Rows from block 3 of a small image classifier, named by matrix and row number. Rows with one number belong to one channel. Each number is 500 + 40 x the weight over its row's rms, rounded and kept within 0 to 999. All counts start at 0. Numbers have three digits each.
After each channel's rows are labels from the 100 images, of 14976, where the channel reaches its highest value: "colour at peak" is the nearest of a few named colours to the mean colour under the peak. Only what is clearly more common there than usual is listed. The data: procedural textures in two colours, tilted and lit. In brackets: how many of the 100, against the usual share in percent.
# convs0: first 3x3 conv (model.blocks.3.convs.0.weight, 64x64x3x3, standardized in use, each kernel summed), inputs 0-31
# convs1: second 3x3 conv (model.blocks.3.convs.1.weight, 64x64x3x3, standardized in use, transposed, each kernel summed), outputs 0-31

convs0.5:509553480540480440474499484583547511551532534541483444543560508526530596479464499440564423490579
convs1.5:520566522579534519477494461467534499537441509470519499508521499500514522525450546554467540488439
colour at peak: grey (37 vs 15.2)

convs0.16:502483498410488494529457521517515568554523498513530520502456491574456468456517539444453447467510
convs1.16:523488573458495524467447459492488478476525536447444496511512465456481457528505494565515436516510
colour at peak: black (28 vs 6.3)

convs0.42:484451486563406447500485510500457554517529535495543500544475490535516399581449536455474493505486
convs1.42:484548456509570519469478446552505516535510518499484485564446525512495520440472433494498524487531
colour at peak: black (34 vs 6.3)

convs0.63:499478476464522582551519461519500485464480472458449511319496520513436480460479465518521522524491
convs1.63:443519478455541491453460554485466458503425592593485428528469584494435504464513578498521459522494
colour at peak: black (32 vs 6.3)

convs0.7:589473514464516553540525535535516558444467490531480515526496540455456463423502544536566452565449
convs1.7:480494539535429489458503484549441504406499499401513587546498465479470490522488500457537517534564
colour at peak: grey (36 vs 15.2)

convs0.34:457552545443490486471524547443571516466471489481421519437523487579520467482561470482555446521506
convs1.34:477508477511529519506531446508557528485445435562431487535469506456477523472538523503437445515595
colour at peak: pink (36 vs 9.4)

convs0.9:516411474472532451526494497529500519458481469570494505489532459535494519531394608547476452526527
convs1.9:553527420565498531512574499508441557479483506486499444519490499522536486468531526523515457544507
colour at peak: white (39 vs 4.3); pink (28 vs 9.4)

convs0.59:541463537470461498477559488512518528532525534444455481486465532559485471478536473580460510495463
convs1.59:531523462454530523554589551505567497502488481597460494493447475517500466498508489417500486432535
colour at peak: black (26 vs 6.3)

convs0.11:409536572509432463488543508517450446493488431546575536409499467437556532511502517502518493513460
convs1.11:554494552455544492496498501548554482559465502448571456459464514529464541509423483549499448466411
colour at peak: black (25 vs 6.3)

convs0.35:473488559532520518476459525494530502505444515565511472509488531515481466540559481461521416553516
convs1.35:519463459515439473496469486489505486509469553458515475519570493589456469421595456506496483468432
colour at peak: pink (26 vs 9.4)

convs0.50:511558566466493539511539488524545503458488557578498517433549454504471506515494487461496508459478
convs1.50:516466458504542489543584521453487573484512454488491471591439525521532465442504474550530517416506
colour at peak: black (43 vs 6.3); brown (35 vs 16.2)

convs0.25:472500462519438468471500561505474551526526486453444523484539577560489448480451495607504458535460
convs1.25:465463491484418500497453467486442541547537546477511423466530500548520426557513437541523515506507
colour at peak: brown (43 vs 16.2)

convs0.58:457476545485480524519566521484522487475463583493536501459497484558514589499558428451524472459500
convs1.58:545504491492508485555558495490455477543404471503543550392551472510492543538533468491426588497535
colour at peak: black (44 vs 6.3)

convs0.43:491465476448538519482475517551506421508486454578463517423524503499492474484415536518522521507565
convs1.43:453486523562478466507430477514509475502511480470571438525463495477545486573534513532523457521473
colour at peak: blue (29 vs 7.4)

convs0.24:496470477489445466540443596469465521545497533485578492429512452567437572486509466495509480449486
convs1.24:460541497449495524502478488530516495529470487566543530392515494531492566535505521499573416392497
colour at peak: black (46 vs 6.3)

convs0.20:446544482515390465514502498536517475521488572535464466489467568550509444468509580436519435518526
convs1.20:486521494537492495501562493495529453482515501426475471496457514526524453521491474592431502426510
colour at peak: brown (38 vs 16.2); black (31 vs 6.3)

convs0.51:514461488530451514530502510487472484437489480512438536528560546517468522575498516609437550497514
convs1.51:564511526494461465473460477483526565504504454467509462572466447379505478474500416436454522521467
colour at peak: black (33 vs 6.3)

convs0.23:491460504481516453536472553542440518455479483535572525529553480494507504475423545559569412533555
convs1.23:494580509496540534482483455485463540473515541486480521510443412474519500516467579490437533557489
colour at peak: black (37 vs 6.3)

convs0.62:529483451545495473466563519484508568495475495622508525479484517461404431523406507507465509547548
convs1.62:583581485546582500493554544459477581479477459455475500445506459500454484431539528515469555524521
colour at peak: pink (25 vs 9.4)

convs0.18:493487576514536549510544523470502436528533472551556489427580535431531470453511428507507449529527
convs1.18:411459514461446494512488551579477435538560498559548564512487529523491513543554548498507500519470
colour at peak: white (25 vs 4.3)

convs0.32:511497548431511505475502556468558462454446559490501525522552434595461478556514551547515505499543
convs1.32:515505443617468488492489537478483515429485494529492506501605496471526430479562478508434520405466
colour at peak: pink (26 vs 9.4)

convs0.44:467482554523520552444576507490438445473539425542604447566555500468499498519481455519462477511469
convs1.44:576529584424469501473456486545496537464489472428486505502455445509509475522484542579501511570485
colour at peak: black (25 vs 6.3)

convs0.30:516418546505573491497553587539474536472509463535608474472455463507485495509523467469502430531545
convs1.30:440480500506503499513464459511520497539513570482508556466575492447484509437488519449470518459459
colour at peak: grey (46 vs 15.2)

convs0.40:486555542519475535511467453524528456516453433532445440505524414497487455459517563454549471558530
convs1.40:508537490559522446445422512472491579496441521482434478511484401563541450510489494559444560477469
colour at peak: grey (40 vs 15.2); brown (36 vs 16.2)

convs0.36:523526451530508500485516520511457439498442517475568534462530507450468499506428520576516478466448
convs1.36:492477542486539547460454429515476500538516451498546509496528485435500436498467395571501506501568
colour at peak: white (46 vs 4.3); yellow (27 vs 5.7)